A small masked image model, trained from scratch: 97500 training examples.
Rows from block 1 of the decoder of a small masked image model, named by matrix and row number. Rows with one number belong to one neuron. Each number is 128 + 24 x the weight over its row's rms, rounded and kept within 0 to 255. All counts start at 0. Numbers have three digits each.
After each neuron's rows are labels from the 100 images, of 14976, where the neuron reaches its highest value: "peak on" is the class under the peak. Only what is clearly more common there than usual is listed. The data: simulated stained blood smears.
# fc1: MLP up (decoder.1.mlp.fc1.weight, 768x128), inputs 0-127
# fc2: MLP down (decoder.1.mlp.fc2.weight, 128x768, transposed), outputs 0-127

fc1.305:129162128070168136123105144090145133153117156106153157152158108122111166120124112135159135141122160120141081163139099112114173115147070121144130115133155169137126134169150153115165182110149118135133130087067143130162152136112097138141197116113141112115153125141108145137087130149156109126109117121171116108104159144120121138096174093113147103145114116101148122129131135128144111101131
fc2.305:128167121119102129173173167147173114172141140086136112128074143108124122098127137152140133118177119096114166154135130154120072152119133123152107123124108130140130092145123135105167166095077144118093152164150100146123141150141132127158133093109136129166118111111127154158112132186127156101127164110105138158141124099139140087106127155153105125148089127153110113126117126172151113111153
peak on: large cell

fc1.179:096145133123133185118152143104121113134103138173114156157147100155141109116115146115105143158107118161105123152121117101105117154083119118144125111086126121129084122152119102102118115118099120130088078118190106136139103128125163134173159174134129117142120105114132101112158140111151154119096106173132152164107121132106094160158108135146156094118089130134186162119107170099135110121104
fc2.179:089140147111135119155146103110132157131117101084073139191110053175127126163141119104121112150125090124141187167123093124163100113107119157152151115115132158133099093152093130152089123124120140114124147127169148146131110119127166132100123119104129123112145132110147097119112148101134137117117128131170132148132136117138092170144124120144157150109123098151137169130118161115155086172106
peak on: nucleus; large cell

fc1.102:124142120151107102150153143161112095118152147156186138137147151105091129121106147128105152159169110136141151112128148148091150129129098083165115124098115156103130119119103128105118098150103149152120121143143183165160102115137139082153082145129087123095117092113130116110155148121144143113137128132145145157142108127155055095118087155113144138123148139153113119120124143181075111152112
fc2.102:150079118109160098173129108067101136139124132119152122138155171144101134155117088093137103137100144153149126130144150093114102127132128165159140126093057182135128140128152114166139118110122105121143142144134125128108167081103109161118157153139101125122121137136109119160176069155124104159138142117127115157137156108114171134115122129112134112147082140123089141143110109106106167135120
peak on: small cell

fc1.185:106112121084134170099111119156122098149105124152115118117134095158087107137137105148110138150113136102091126144143125100114071131154125115098146117102092131090119096084146147157106118121118154119115126110131111116073125093136110120154106145152084159164142161101127093131168160142145162119114152121099130148084127057120182149157168099127088118112131112138133116140139116131151139147119
fc2.185:173097135162166091136066175178096169109134154115078210096104135142112143072101107110142115121145136140104146134120140141127136163130150138107138124131143129125121153107163119099137131133148158119134118156104138170118158068142120134118135136143108162131111126129163164144129112069135120116142148132144112150130127140137124104132153120131165137107144124128111079155118142109117115090138
peak on: small cell

fc1.210:137177157108156135076182133137104137098112073120115104124126104143119090137116146158122115118150118128119074125120104156136122154137147114084133126106134144107106163150152110105161095155128076122135123132156114133088163152129126174172085077085130089094131114098151140157139118130139119099126130132124112142133156104117146128176145121123118126150143126102162110110102136093101163145099
fc2.210:152104098080129119175134143149102126128112127157142131130139145125117103144113121160124127134139154145131109102124139136073109118160128118129104121095120141181125110102145160113131136147157109129101110172132127159119126119179119122138123124138115128088111119134106112114152118183122115120147131173081082090119114159098148143215103140123151103122110132147075111166160115133164147082097
peak on: small cell

fc1.548:113125141141154108117129123099122170100123068124139120084114108145117118149103102116077141113104132121138168098126099127117087104149183077114109105107153156170150141146111089148127151139117139128113120118098106133111099144126132115098159131129121169092134103084116086096082112107096092119126110142123119092157114146101126112104103129137095094146109121115157114118189120152111104103153
fc2.548:125113142129084173156132148156058123115148132099150121140112174110142176176106153092151150132161141132121127134121106111103162098098119150109137171127118160089160157164148143144105124107109132116133103154109112089141142118095095154153103109091091110101121140164127120103160131119124158134110148132134114128170104109146124142139125088112123162111106130125156112144077132143140125143070
peak on: small cell

fc1.391:133083113125098132134146114144119132163146171144081133122130134140117133093169147096135107108135153108148130144084139097150129135132121132132096129138089118170149149143100118098125087101149140126158094099132087135139133158178169100112100114144117184135092142165137143142139098148149124152142154075166100128138127087131109110130159096147122085118100173150107088141136102139120095098144
fc2.391:126125126110114136158111108087165159116121110097092152104138167158089115169106145160129102126108133130141096112128189111121171123145155131124129148099146157126134098142133154141163114099145146105077145153144135121127162124149106135120144095149142119165134097177133095114151138166132118113092159112148092073118145084103135174126107115142126106168169137160098114102154136135149128112152
peak on: nucleus

fc1.174:100147129117131130172111125110113126135154145118157135115146139122148122111132077134147153166137131103133124127120127094144102100135132146107111127121140116160108163119152105153081118172155117137136095140126159073126165087098136163118125132152111133089135105083115128121153107134073173139154125102171150120110128152128135100138104120161122103122130113097195093075087144151095178122107
fc2.174:110099196131118125081109118125158111132143151116118129159103136153102150143131158106134115171116105095089110153135133124090124157099141114161128160113137121114193149093135117125123144067092108117108151135123099133145120151114155104108161099137106136180080105165136134104132102089123096098135122128127090157183107121137097140110121102122125113138142146146111115174163139108110119151140
peak on: small cell

fc1.276:107137106122124152143157173132118085141112116109160082142107121164099108108102146145135097120137109153111188132153110109122086131168120123101145128114101137114188116116082136112136078164142141142154106179147161160162129127167116118121123091127160162164102156110135139075106122120075120130126135127132119127128105127093097093134101106139110135119089113141149149134146118096097150137114
fc2.276:110164106144086114135134076084165114116132120133125121131156108133127117084146164135117120164148133110140152096089068158116122163101088130115151111096126129135153151148136115163131148117150156141102105133094128141143104124131103138140095146099147188113104159153133105177138136109105124140151168119131103124148107128129097122130090149113060086139139089109131132125156163123133109147084
peak on: small cell

fc1.347:112173157150123123098161136111113158128156136126177125105109118117141092130094077164104108074097167115121118130139089139173098103099105130145121130093088111122143092119126123094121123126142089127132153132101110076129134120107161136135117158147114100125128110127173135100133173133113126119123089128103123165093158177130163111098106105164116123122151150125106099126149128119070114104134
fc2.347:129127162100100133155128127116154111144145109162126109082117102101107148109130143160145152109118107109103141140134154114130160181142136188159092128131160168128133086154116135176093090166169141129116125148071115156156102158133113108114140135104084141139080128152124157154088132149122150134101119135132153097105101146165119119161176101123101149117157098099124121136152132147143127146142
peak on: nucleus

fc1.156:117104121114129131156150106165129087121140113125089179102134161121135106158157095101125116117125113150105138161159140160187141131138120161133161069120130133127093113133119124128108155128111105151143130144130176179119144106115122077136088084089166096127098129130094118118128114179089121127146114098165094144138137083131183135104141128129126121096108164134129115132157104100126119139113
fc2.156:111136135108151153109160175131135169108123121101127160101124143165105103130128123099109140166138092116100160148122101150127123139141133164131178106156171148107117088149128136114150105144124133147124153060092134151123125122140139140117116141109133170127091135116106127102107130155153122108141102122154108101104097151078136137156116090162165142065151083137162148132137098127107179153113
peak on: small cell

fc1.397:126140155120162146164143118135131128153109120167119104117136117126113167099107144082119104126131071091126083153144149102070127119126122128135155125127168179098093108122113109129086112129143123121138160081098144103131103117116166137132182144144115125111147156143126137155089142158130133158144134140138082111136109096090117141161113126134104094176127156123104139083111122146140172163165
fc2.397:159169140146101166124163155125154118151114112176115105168144150102129095170113105113138144153112095086121106132116134179131153124111129112125157151135097075156164134150122129149143111160142127115131121140116108162107117141166085085111139120139146132162082113144107130120106136106106176130131165122101114124117084068143155166127155117128127138161108104123144097151170142140129086123112
peak on: large cell

fc1.639:116139130109139194126132107109105116128129132071134167111141174147171120121116138051125161130073158132090136114108144094142175093121120134140157133110105127138126111125133100144133093172148159140111114109142117112118084137120096114164111090154122101156128100094128110105101129116101117158109120111150121134103125134122096098104162118088122127115131171166139092094158115111117129150115
fc2.639:146114130106143122170145120183158114089119105106113104141080132098128125111108120172122120135138110180132138114149123125173100149119126079105103158150154107129116129084161105125153155123121118103152096122086154162157155157178156138103111154056117143112108143187138122114107093107123153113170169112111144132108087143107095143124125127148111151150153142106119134138128129128128121123126
peak on: nucleus; large cell

fc1.656:083112117073154140140139136154135107125084115168136103105110128167130116185136137166119108145165122151084149144126146117102121160094125116113110162132129173127139148154106106135080116119091100126130097086127158152184123083128152118134114087127124192155122122116157160127130154156154156110119117112114158144142128156111117152124149127168134108125144132101100134123120118115144069116133
fc2.656:141090106152082099118119177126191152103171103129097112131157135142127114132127171120169083085108112152103090091088137140120151126136161179111118106162144166158133120116141116123128131134153160089107136164121158122144142116121133133131121103143127113166114126109125101123148140097133142116115154103141119162129155165126094124112155142078127132128144143143120134132146135145217140110132
peak on: small cell

fc1.620:154116149117131125145163149140104142148192160161119139158096174160146130130084125129153152071125109102153115116132120087126144175111156117157161122187160141130152109108133160153130121099153136117126136110104121152078178116149127084134155158121130119135121138100148108143092140151079115129124157127124161102107119141096106130087140147121132138089153150119106118139172133133138123114090
fc2.620:100158096120133102138130124192137134156118088116156138141137139124149109136116067128157139188176091143122136130104166089114085129119130169159106098102115100116123139147125154149149119130154109146096087109125173143143131162141105164090104132112109107107092125096132158127120146163136147156100096145095124139113077128119126099122141093149142097146154125142102118103106095144131110138145
peak on: large cell

fc1.39:142105153115102120107097145122119147128188140172160132124074098139109160123175156140117138168129105157131119101133130151135115155143146111109142092098134127102113145115132129131126078152134157105068083140098127119123110144117135158128125139120175126137111104137120087152171116138096167167117133117159129131157125138135107179140114129207112140124130147128161140171142155099107124106108
fc2.39:090175143096163123098127100095131100118081130124158121112124155128098092151133115120203139139117124156095111093142098092129144142171113135134114155160164189113112166100089091142122122130113095101165140107136125143114143138100108120158133138139118131106164132110131149072140085156127126144146196127142121130109094148109125168131121150126121122116135130136127095120103105125096129135123
peak on: small cell

fc1.645:108150095141145145122176127114076134120117121107153138135117131140163161109162111129117130162104125093142128150129070104151126145136151151149156144139153148163147103153128121083143121085135129137131166107096169113152093151110115095112114104082120139101112175176143068136108118116118140089123113139127089122095139161076139114130145139116110102146118139077144112110112093102142114093128
fc2.645:125161145128145183140140122127152150125147136154143126119166130089111162128120098152130133121142131088163109167129098124114087149113132126137103133123102096115167135144138117119156117167130126142132132113173123138143119086156150129125167103151145160111111159108094100178109123151151114106082114110131142108074150207152086124131161139096153142139124138136129127077123092183145133144136
peak on: large cell

fc1.513:133111112155113119115130099146120122136141161141116146115122125155167155127116143140172147124111119105153120102115141111130077145107124102079086131159122172137157115125161121105093109136160100133120149132138113131116153181134180111092090130157140108124160121112152135136148135087145129110127126117129139147128078152115146116101179124179153138129118122111120163159134135065185067093141
fc2.513:131106118104093123128150137098092100161094104157132098144181136117117115137120139070122115149153114081172131098148147168095141126132169134098153122086153117114120120147140111139135129136116138121158132064051109107118109127114160164135137128137131113165128127113109090102099115120154151135128120143163125104089131105098150103127158175099114143122157137111098125112092148131112110140090
peak on: small cell

fc1.243:141102118115128154125116130127138115098133112137148090170099167181160156112116117102142154120137125162090133131148183107122091158081133130137151114116139132083123102111091126146081130130115123127143124113157149098140112084136164079143135138120137143093063151092184176117112076132143099114130133149116110125089123126121150125130142131126122148149109135173105114144141102150117150085107
fc2.243:158123092126137098160130140117147134126111116139136101136145124169152162126109132127155142096095098147122156075104134121120084133118162135125149127110095135112143139123125125165112123123088159116110083128140122157131118057106113139090173083149138173127077113151098151119140139125113163102111142147131122146134141124123174125139128093140155086148129129093139094087155189157094161131126
peak on: nucleus; large cell

fc1.250:149146148094121146161125123167151121145108120196146118127101144122111105151163153112107122094082112109121118125095159132081133123118161160120121116138138133099137102143133099077119129108114060123185127133121112108149112113147129098116184135119112157130141111096129129133101131125119122149180098113102128138132095108093143128141159105111145122127149164126123128074098163084109132115075
fc2.250:153118106149167125107132148114135141151107136104154148135159136135089148089117135136157124120134079143160147099115160122121154120103111102105157128104121131138147158134163106165125100176152174128098148138152145164148140138177086134136084121132131100153052132130143146142116128146079135132120117134085082108153140130156146157171157129121117101130099121145134120182166127113164144123153
peak on: large cell

fc1.288:097152128134102182127157115097117133128129111166116113160163102154104119126150119125059151121068137113114150140140100136143098132090154100138137132128167133135077115157144129086119145162158128104107136104120148153116126136166132115101098115109141094087122129142131109109112131100126164146098126157107145131104160055086126160143109127121110130123118087099154106132166113125127158131089
fc2.288:125135128102187193110113103115129127098143143103103120145142099147144097134124136099151121139140137114160118101149158105118115095142136145106112136171154155177118135173108078153127127127095122121108127171142146126123075116131149136148108119117158182115115145150128143098144126102132137165111145162103152119127121157097142113113156110113113131097085101169113179150088153134093079141131
peak on: small cell

fc1.503:123125122135127102105144126179152125121122150103088165105142166117123125130136118115118140150084121136149099125158099142200181136138142131155119113085141081114081088133068122103114126133159114123137151151128105126137176135127118127094100148089155148132117126119105132143177161125110153176131126119134112163093133094144138119092156120140113138111111109160149094175145100116165108141130
fc2.503:124113132152114155091130157131114129119069127117136150125117118132096122113159115129101160138126118152106102115146086148191159130150112122142138138113132082136081117080101087118152112118155162146144150157131089073115165133130118160098123141103127106150117099090141098089140179095166109112136159117147120114107116121141175150194132125096119134132122126147143141128097108130138173124137
peak on: small cell